config = dict(
    arch='crnn',
    model='CTC audio transcriber',
    dataset='short made-up English sentences, spoken by a formant synthesiser in many voices',
    train_examples=26041,
    input='waveform_16khz',
    tokenizer='char',
    vocab_size=30,
    norm='groupnorm',
    hidden_act='prelu',
    weight_standardization=True,
    depths=[1, 1, 2, 1],
    kernel_size=3,
    wave_channels=96,
    wave_strides=[5, 4, 4, 2],
    widths=[128, 160, 192, 240],
    rnn_width=192,
    rnn='lstm',
    bidirectional=True,
    rnn_residual=False,
    rnn_layers=4,
    optimizer='soap',
    beta2=0.99,
    learning_rate=0.0013,
    beta1=0.95,
    shampoo_beta=0.99,
    eps=1e-08,
    precondition_frequency=10,
    max_precond_dim=1024,
    merge_dims=False,
    one_sided=False,
    adamw_lr_other_params=0.002,
    max_steps=3300,
    batch_size=64,
    epochs=8.1,
    lr_schedule='cosine',
    final_lr_fraction=0,
    warmup_steps=90,
    weight_decay=0.4,
    adamw_weight_decay_other_params=0.05,
)
Rows from block 3 of a small CTC audio transcriber, named by matrix and row number. Each number is 128 + 24 x the weight over its row's rms, rounded and kept within 0 to 255. All counts start at 0. Numbers have three digits each.
Before each channel's rows are labels from the 100 clips, of 14976, where the channel reaches its highest value: "loudest band" is the band of the loudest frequency at the time of the peak; "top examples" is what is common among them. Only what is clearly more common there than usual is listed. The data: short made-up English sentences, spoken by a formant synthesiser in many voices.
# conv: width-3 conv (model.blocks.3.conv.weight, 192x192x3, standardized in use, each kernel summed), inputs 0-95

loudest band: 250 to 500 Hz
top examples: number of words: 3; "he"
conv.140:165151154117086106113139152166152139145138135111110104143153088133091160132107102124134107167153102126118123085179134131105120129105119103156192118156136127101134093116139127127146132091102151141090141109124134119127146104151098119146143078187142159117101104113133126113111143089129131134

loudest band: 500 to 1000 Hz
top examples: /aɪ/; /m/; "my"; number of words: 4
conv.167:086101170095083120135136107126125130140142145097133117144136090119153102133159136126132129133125124138109130094107118106091141155152108141072095168114138094113112135122142164114121143126118166140141130121149134118118136093139057134133141107136129142156137143146162152131163172147087133131

loudest band: 250 to 500 Hz
top examples: /k/; sentence kind: request; "take"; number of words: 3
conv.161:094137130142143079119210106135131098139101149137135148145100110110152173121121117120078124092148116119133116114120113137166107113160148103159136129169144120136088130126129113149111119137153158123124159110129168139149121141159109078118125122195121157181120136113085101132115113089107091147

loudest band: 1000 to 2000 Hz
top examples: /ɝ/; number of words: 4; /tʃ/; "picture"
conv.115:117109126188134118148134147126139117133099134123131134146103134125122152139157109112139112152128139129097145127125194075133120124106094165125145125133141111104159118163097161091110151149110143122183125097129126126142106074105177125106162171164114172170176137112128159093168131096151093096

loudest band: 250 to 500 Hz
top examples: /ɛ/; "is"; "where"; number of words: 3
conv.55:127103164144106140150137088132179181097113156116145127130137088142100175158150154089113140120148068140097141124140134147120113093150126148165090119083154086127086110077133133122143104114141120156114109136117113125127118117141134103079131137153053131122133124101108116142110103141137112147

loudest band: 250 to 500 Hz
top examples: /ɪ/; /z/; number of words: 4; "this"
conv.153:126161114116146091182179142109132111150094131100094148183110110117145102089119113166185118097123123149148082126126126131149172099160151127133115142148138140136118125124182144101131151124121068136147140117143154100126126121142085112132094137172110158097169098110141120146148107124161111112

loudest band: 250 to 500 Hz
top examples: number of words: 4; "is"; "where"; muffled (low-pass)
conv.2:117178148161106147115127094112112093101118128094107143153120100104139104156108118118187120125137085116148143132150111127115124128112111102106117123133135106142089119167130089129146113110129097140131120157126118161109145140151116123129154176126095131106099100134112107110126152132122153131

loudest band: 250 to 500 Hz
top examples: "was"
conv.108:150121103088156166134120125156124117086152125149135163052128100120111099137149121145136089175141126111123127129143119101155102109165132116118161127122161108105171135181100125175164105152169131130136140116101150093157153099131121141149105118123115134092162139100127133126157133097133144165

loudest band: 250 to 500 Hz
top examples: "my"; sentence kind: request
conv.23:140118123134103136123128102091156155155137077123082177133156100156116157157108136121096146138096108108103111157143106142142136113092145156128141172132126149144144145170127113140128097108104133137156160138121133102139104173121129126161128112153099121140130124128145159084105107140145110106

loudest band: 250 to 500 Hz
top examples: number of words: 4; sentence kind: question; "is"
conv.65:042151139111138100170094119123143126146161121061092100127148140137116087092161118130141127117100180164130124162136115125135164108130122162185142132146141162158138092138151124126133140090117156130164170118097132130112128135147149131178126153117118130137134130125102159146114129127110125143

loudest band: 250 to 500 Hz
top examples: /ð/; "who"
conv.130:150100153153114128124150114113132154146112119109145132146167124140137118083141139152144086172150128139144151121086137087111087118122172152107080120080117104093120069153168148142116125124129168132129128165130090136128169131098111095126112147118113147120111136089150154149148127093185118106

loudest band: 250 to 500 Hz
top examples: /i/; sentence kind: request; "me"
conv.179:120148083093153069135107125110078158140097136091127131123119100137136138191108118117144153147125090118116124146133120090127101131145107125130091122126115115126152161146134118119136146140190125098131129109105114153130140129139127136114113148107129137152167100142147098132152116131129057154

loudest band: 500 to 1000 Hz
top examples: /aɪ/; /m/; "my"; muffled (low-pass)
conv.73:142165122134172155153137120112141156113149108145139116131111101147148153159152162131116117127151115145123117151080098124125136102114120116084099068100140143163118071113094115152140123138167110124116171190119122099096134133120147158121138105154122112110101162183092139146149164116137185121

loudest band: 250 to 500 Hz
top examples: number of words: 4
conv.95:159147125150129111156137143134147190124130159158128131073133127125132119157114120121136134115166139138126159122086157140139141122180115173161113096181125167127162117097121121137138127136156104116092146146135122104092119154124085130113125170156101096128116132140112077120110097115155118113

loudest band: 250 to 500 Hz
top examples: /ɪ/; /z/; number of words: 4; "is"
conv.137:135097106102161124112152121100144093096092145125153121101134124126111104153119147119138141103111123141094126152134080149097129144126123119143140123152111117137130151147168119148118179140170106098175161119096167175148146126124089101129161109119126128122118152101120133172113126116117126140

loudest band: 250 to 500 Hz
top examples: /tʃ/
conv.58:118165133078145140149124191149123134087125158102130151157124103103134114115124174135147140141156153127115131129153115154137170113128118148100049160116173112143111141142160084128136121106137089112127124123116123145084149145155125141160125070109106159134125132139102132131099099105143148098

loudest band: 500 to 1000 Hz
top examples: number of words: 4; muffled (low-pass)
conv.5:125105167158099122125144134131131115125121113104128095089135118146120128102135126151152122176128138139117120155137120127094083147123130110171107069117140090120135128134156085147142127107121148153160137159095122106123127159103178130098112135126147153152093123081136112068123129078131144175

loudest band: 250 to 500 Hz
top examples: /aɪ/; /m/; "my"; muffled (low-pass)
conv.30:144154138097136145143121132131101120167140122085105114071152116121104107149119132106103164053123155143144099146144113115123093139098153141105125156190151108137121164162168126131169114156126170144164127086129123157168107100155093130141148131167081142137134126146132147107109094121179138117

loudest band: 250 to 500 Hz
top examples: /ɛ/; number of words: 4; sentence kind: question; "where"
conv.145:109131111131126158137108158144122170165128123122092109112136136137149111144094119127145138155102178129117120153103115088153107113098121126171074099145088165126103148098100168158142119101116158129108139102120138102110131131145095128119124121138114134145093121127107162118172121116131128164

loudest band: 250 to 500 Hz
top examples: number of words: 4; sentence kind: question; "was"
conv.141:147120155128154117157117126161128088137148113183111096116129152150095086102111133122109101116135117114139115162129145161101161085123107146122162128132095117175150124118182160145153096124134177133147148097142142192151143138137123092152159147122150166093108140128115114089167126079094131142

loudest band: 250 to 500 Hz
top examples: /ʃ/; /u/; number of words: 4; "shoe"
conv.189:101146109125102150128111117121107135101120129163151125135104098127157194127139104128144120142174109125133183077145125093132105096103116176105115124123140097137133090167136146141165115123140118130112119152149171100132164141117088146150118089157137157181131117162115127099124134112148077093

loudest band: 250 to 500 Hz
top examples: number of words: 4
conv.144:139136110167133110123100146131162164118134157079170109120107138116125129084089161131116159114090103154137115101128148139162154075136176113157118101137096139110131151115099113143145155116128112106108153116139115152103117123124152149122117088140123083096094116081076104126110099135114130137

loudest band: 500 to 1000 Hz
top examples: number of words: 4
conv.90:156116169153134131112100145116102154132141105127136113135106140122105138169134125106150099136121135133120095168145098067097124138156085129119199126089148109146111113119093166138136104149144104133120108121147118146106120151184127143139103107150089068131141106116101157094115151117119178111

loudest band: 2000 to 4000 Hz
top examples: /ʃ/; sentence kind: request; "me"; "show"
conv.136:133104134091127152125113112134112121127110121109129155139111143144158121183163124128104131141121147151113135115112101149129131072146146093175128116127113106126156112127096132137155103134129136132068173111111067133115127139125120085123149115147145126112151130091092089093086126103120097132

loudest band: 250 to 500 Hz
top examples: /z/; number of words: 4; "is"; sentence kind: question
conv.98:131084122143140110136084138135146137110115112086129106093143106171115131126125096113135123121133103122152091099116146140094162144099113123101099162117115134156172120173125183152077131181115093158145098094153137097127169098176122147113137104193168145141123120136132147133124123120095142150

loudest band: 500 to 1000 Hz
top examples: number of words: 3
conv.94:118086157142108130108106166138153115128142125145128082105168173109133147097138131157156138125136162134113142119144161122135144127122151169108090129150144058101120102134160063096123126086166082138164126164121105144159110114140132119135143158110101106115099115104119113094135127143133111136

loudest band: 500 to 1000 Hz
top examples: /aɪ/; muffled (low-pass)
conv.6:107186121073116118081129135111135154113107089096108114096160124129146113134084153123117130139132093170137134129148130122128132111096146159128180134119183147123151123099073136117144138157124124159102154126160117142159049162096169148125105145146108121155153138122124116144131112163146074114

loudest band: 250 to 500 Hz
top examples: /ɝ/; number of words: 4; voice: deep voice; "her"
conv.181:099130146121121141133117122119102098115128115116132116079105124169130173143099136133116131129124139112156111102125144097181148110113160155121115168135102201113063110109149147158158135159128136151146129114108144157139132146129181112138163151142120162110118147137110119129118096074092100145

loudest band: 250 to 500 Hz
top examples: /eɪ/; number of words: 3; sentence kind: request
conv.63:101089133166148131102123145148101108143146111105135156134091103144104096106162111110167115120097101080129125108138130104143143087084129140116156153157084122089106121135156121138109160120128160079124140116108086147135176167139079131149140176137131115133135134125097123109133127134141162129

loudest band: 1000 to 2000 Hz
top examples: /ɝ/; number of words: 4; muffled (low-pass)
conv.156:162135121106115129119142109090163086159131135139145136137140177102143099084116134139111149121117141123153130150104130128130128150081110152086090122160105139115127173146130094106102087162167169175137126164151084122095061132138214138129133165152096150163116130094124150136127123138092103134

loudest band: 250 to 500 Hz
top examples: /z/; number of words: 4; sentence kind: question; "is"
conv.174:148120168127135091169152163133107108127139141184137143094124138096128150153114160138169144157126132085130089085135164110086087076129128111152124111180098084122151083158141138120121103120161120129150128102098134161144110102089148130130138095124125127149087152111104098071126136129097102130

loudest band: 500 to 1000 Hz
top examples: "who"; "not"
conv.164:121127076141104118147145154121128135143107143157109116114148119104148119121120128096117103144103107156145128184106113139155142119132125118090097129209180148136114121106107112143084128129128100109133104120107146135150161116117137115153125125158101127135088165164098081145113075126147120104

loudest band: 500 to 1000 Hz
top examples: number of words: 4; muffled (low-pass)
conv.163:103111124138090155134121095121130193111125136121091120150133138142142071142123152124099090080166128123115113096152163114118106117163139175098165170110163131117136097133120160140106099091117161140109136153153104173111130109125115139143121133170159120134170096128110145122104139156154162124

loudest band: 250 to 500 Hz
top examples: number of words: 4; sentence kind: request
conv.119:129123092122165115105149114155114117117090091113097153147119160111138125099116127134108123099129128104128095119169139123160146073132104087116143125136132091159168108135125136113131116096189099085148131149129085118135119156148107121164112091105081133129111136092142168149062141115123170118

loudest band: 250 to 500 Hz
top examples: /ə/; "a"; sentence kind: question; number of words: 4
conv.146:155168144107102114128136136108094116119148150118144159083082114085108161134111138142128166060094121117123111133125133153135139118160076129115134135151141157137110105123094126123111117081107126154159132088119190198080155126119111147146154168106096153132109139130111137139130139123117115125

loudest band: 250 to 500 Hz
top examples: "our"; number of words: 3
conv.50:105148174175153092118149164131098099154128148133108127121124110118148128172146155085137142134134136120135124127134117172101097122133132116141131150149152083129117086128165131152130136077137166078111149188118054148128106125146107129113117115146074135119102160107097090113097090115127121126

loudest band: 500 to 1000 Hz
top examples: /aɪ/; "who"
conv.79:108105117140143129126114139149143120136160133115162129126099144155107135104136131100152121134177147142190143131135140085140138080141114194137144153091169139091126113123137077155101140175108133150143184155143123116108122132144074145140081092097133111130142102125111095139142102168150134133

loudest band: 250 to 500 Hz
top examples: /ʃ/; /i/; "she"; reverberation
conv.8:143153107145121080091159120128091107090103123106114143190120111147083105147168115128164112135134121139143126108127107135132124132108146115153120154157174163155127104123124126106115145199115149171125121133103119135162136119140142129136122139143199136151139111132109072115106108138125134156

loudest band: 250 to 500 Hz
top examples: number of words: 4
conv.152:098179108132099146107154102104137113132138102107124126159130166130100138109115137093103154068132123114122129139158146082141126105133110093101107081120126151114161106135132104118162157114154073150150076108142167144104141179170144192143112141116123078131119116144130163132141133095145101107

loudest band: 4000 to 8000 Hz
top examples: number of words: 4; /ɔ/; "who"
conv.0:120177104079119167121140120155117119124098159124177122123117162104140117138141154149126113105102151103133120133125142149126136157117105124130110126145112097105116158100148134154080098129130145119125111163147161140091147095121129129117130093121134063116097138135135085139084155158072094160

loudest band: 2000 to 4000 Hz
top examples: /ʃ/; sentence kind: request; "me"; "show"
conv.101:114097114104135127090150140105136116114083124109141128097147096170126091114109165172116148127117127128120177142154092111148169144130122148153125087138174091132108111107118135144110119108111171145120134079165120192147119118150156064150140158077137151122102117137118132113111113133115099135

loudest band: 250 to 500 Hz
top examples: /ð/; /ə/; "the"; "where"
conv.66:097118159140135126117134130149133134078106162087183132083094127157145131175112159099092168127104088142123104111085115094129101141092135155147140113111112129109114099142107106102142136114142104121126131148111168158119144123106092110128135123118124123131103108089166108126138123108146123098

loudest band: 4000 to 8000 Hz
top examples: "who"
conv.126:157125139118145107126134156144140119158140175157154119131121114127122074140142137112137150097107119116094109156137130131113108128134102124123130077097139111148095157113100177143102117136133156090116072069134160119130136086132144089141134094164106156093089128109105134122118101177117166149